Weights of a small spectrogram enhancement model: activation silu.
Rows from block 5, named by matrix and row number. Rows with one number belong to one channel. Each number is 500 + 25 x the weight over its row's rms, rounded and kept within 0 to 999. All counts start at 0. Numbers have three digits each. After the name is the row's rms in percent of the matrix's.
# convs0: first 3x3 conv (model.mid.1.convs.0.weight, 192x192x3x3), inputs 42-55, a 3x3 kernel for each
# convs1: second 3x3 conv (model.mid.1.convs.1.weight, 192x192x3x3, transposed), outputs 42-55, a 3x3 kernel for each
convs0.12 093:480483482487491493485487489561557550551548544539537531458468467445456460470480481473485483499510508489497500461463469490491488520525519489496496482487488480485482506511511511516515510516513501496496483479476501500496489492493478482482482486489465463462493490487519517513494497497506510510513514517557564560557562556529534528503511514483491495467477477503512513508512515500502502
convs1.12 278:502505506510510514502502504514513513514515516508509510434437440421422430439445448465466469461463465477478479494497495484486485484486487497496496497494494502501500499498500497497497498498498515516513501500501500499499516515517515515518512512514501500499500499498500499498425423427431429432469466466521524530508512518515517521484483486484483485490489491481479479451451451473473474
convs0.13 034:470471470511512510498496499454462476445451465471473484473469470478477478503504508542534540529525530510506513499502502535538540532532538439432434487483487508510512430432433492493493517515516486481485480478485483479488498500498504502502516517513487486489498503499525527528501513509513518518506510508456460462471469473456455456524529528532535531524525519495488492507505505510506507
convs1.13 110:505503505508507508505504504509510510516516514510512511427427426446447448465466468471476478473479480479483482490496493492497497503505505505504506504502503510510510490491493495496497502503502515512511513513513519521519514514514511513513508509508503503503497496498510510509407403401435434432421421419508515511507514511507511509483481480485484483486484483411415409456458459474473476
convs0.14 307:508507509518518517516520518509512515524528526504508506502504500512515517528531535505504506518522520516518519531548551529546557584584588511511514506508509512511514526523526525523523530529531507507509522523530525528533491491491486485488497499502532536533557559562546547548528528532487492493504505506524527525501502502490490493517519517502500499517518521512513513515519520519522519
convs1.14 076:516518513515517512515518511507503508517514518513508510512505495476473464465466458515514515501502502505505506505495501514510513517518518483485488492499499501506509501503501500502503491495496526519525540537546538547551512524518519529527524533531485486487487488493486490496538534527462464441443429418534545541530537537522534534518520519500505501499504499528530521463467455437433422
convs0.15 062:485485488481482480467467465455451449468468464469469463488485488464459462478478480483481481471467467450452448466461469450442454442440452516513519516514520524522527490491496489491497467470476473471469462462459475479472487485486504502505527524531487485486492490492498495499512515516487490494475475480493492494506501502492489488492492498498494502487484489503497506501498506514509518
convs1.15 045:522523528531533539507510510527525533495493498511507510501500497491489490489484492511511517505506512507508516541534536532527532568567568491490488499499496511514509505503499505503497508509505568557573513505514585584586508510512515512516492492497507501502505498501520511517501524515509525515437442444533537537533533529506505507515512520517513522514508517484495488474484472505510512
convs0.16 025:511513516511515517525519523533530530508508516518515521475495489485500487502508504443450450464474472502504503480479483473475474478478475529537535514517516503508507538544545506510509482488483523517523511503508537535540505510502505508499510507505508511514505505506487487488489494490519523522532535527510507510541543545556557556466473473453461453513516509492500496522526522507511506
convs1.16 102:486485484486485485476474475504507505501502502507509509447442448447446450455458462472471473474473474468469471474473474473477476475480475498497498505503505507505506493493494494494496501500501495493495486486485501500501505504505500498502498496499518518520510510512518519519430428433449448447434432437491490491479478478483481483479478475481477477484481481484489485487485484487489484
convs0.17 078:514509514487483486477478479486478489509501513497490497497485480525519523520517521485483488492491494513516514514510499517507498514492501499500505488495498454460465476474481468469472485486484489484476469476471404406411499496496513509514481475483511497504503495505503501505500503493518518507510507493513511515489493492494499500505500505525513513510493501498493503484479496502505517
convs1.17 056:517515517519519526516519523493488505503498513515518527497511472472489446466478451508501499496499498496505506515505505502496489527526518502500500481474474472470467504504502495494491493490490486483492494486497496498504479485492509517531517517537500487490495485489478468472541547505493508466476495459494502505520544546517534552512503503509505505508508510556542523480469447460455426
convs0.18 046:519512519510504512502498501497501504509512512520519519516516519518510521509499508491488490483479486499496498451447447444442443453452449496489493499494501504498505510502510494485492482478481475474473479476477476474469488489484499500498490488492499495497481478480476474481456464463462466468480485483491487489497483488505492493470470472487484490513506512505494503513499511513498514
convs1.18 228:502501501499500500496497496513511514510509512509509511432432433431432433428432432480480478476476475473474474501499499494492491491491489500499500503502503506506506493493493493494494495495494512508509506502503513512510499501501498500500500501503506506506507505506508508507445450445438441440425424419488491488490494494493497496491490488488487485480479477473477471464469463470473466
convs0.19 038:532521530528517528492483490484492487496497489496503492505495500486467476550532547562549547521515518500492493488483471520509517531530522476468480526512527539529543517499514550534550559544560498494495493501497479486485480478487498491506536532544533527529511504511525514522525530526517515519494504499516505516514501516524515531487478486515500508545533542529507522539516536536512532
convs1.19 064:496496493501501499527530531500497502489488496510509517477474455480484463459465436497494497496494498489491491503497496506499499510507509504506505501503506489491492484484482491491491491492493508505514489486497517521531500502507508509516511513523504499505471468475478475483485491475508517489439439403473478481522528539545549564505505509502502504498499499465476455518524502455457429
convs0.20 026:520515524513516517468473466504498506500498497490495492468471465497492489535530527471477476544547537515517514456456444483483469524522523484483488478479482490488490488481482452449447460463462516513514503505507484492489464462468488486498533525539498492495502496499508499504556556554469472466496497494511502516517514517468475479474475474493494492520505512474467469493484492550544552
convs1.20 105:506507507502502503512514514499498501505504511538538540519511505490481472441431422512508508502501501507508508523521518521521521531531535500500500501502502488488491505504504495497499489491493522522526520519523547551560496499503508510515508509516494493490497498496497495499506500494475470455432422405502506507514519521503508514505500501504501502508507509527525519488489477414416396
convs0.21 036:468471474473486493458471473518513512508505499513517510457460464471485486529533539495496502498504510458466471475478485513525531516526531467466470509508513535535542444449456489494500484493499493484488483478487499493503499502502515517518545545546463465471472482481523532532502516516518522526508517515491489487511511512515507512517526526489504501465472473486481489484487490498500505
convs1.21 053:496504502482491486514515511497493499509508510507509508448458452481482475502504509479485488478482485482479484496497503508508514528529528522525523517516516519521521495495498494494495508508507514516518534531537538539540493499497504504505488486492514512524516517523524526527438452448428438430437430433491508509508513514495496502490494501484488492493494499466457461495500500491492489
convs0.22 029:496498500484488489461467462465467468481480480481484479498495491493485489510502508503505504497495494451453448461471476461459465476474481488486493488483491521513517526519528491491493478482487453461460472477477490492488521526521524522525530531541451451452482480484516515521534536534475474476485480487513508513534529526539535538521525522495496493496489494527518523517508517536531540
convs1.22 069:504503504494495494482482480514511516506503507534536535501509503476479478429424426513510511502498501471467467524513517514510514531530530493494489508508503519522517511511507503503500507507503525518522517513517569567565489492489499501499490491490496488488511506504542538534491509506468479476379384394485489488483488485455456461516511513510504505489486488545546547499501500458462453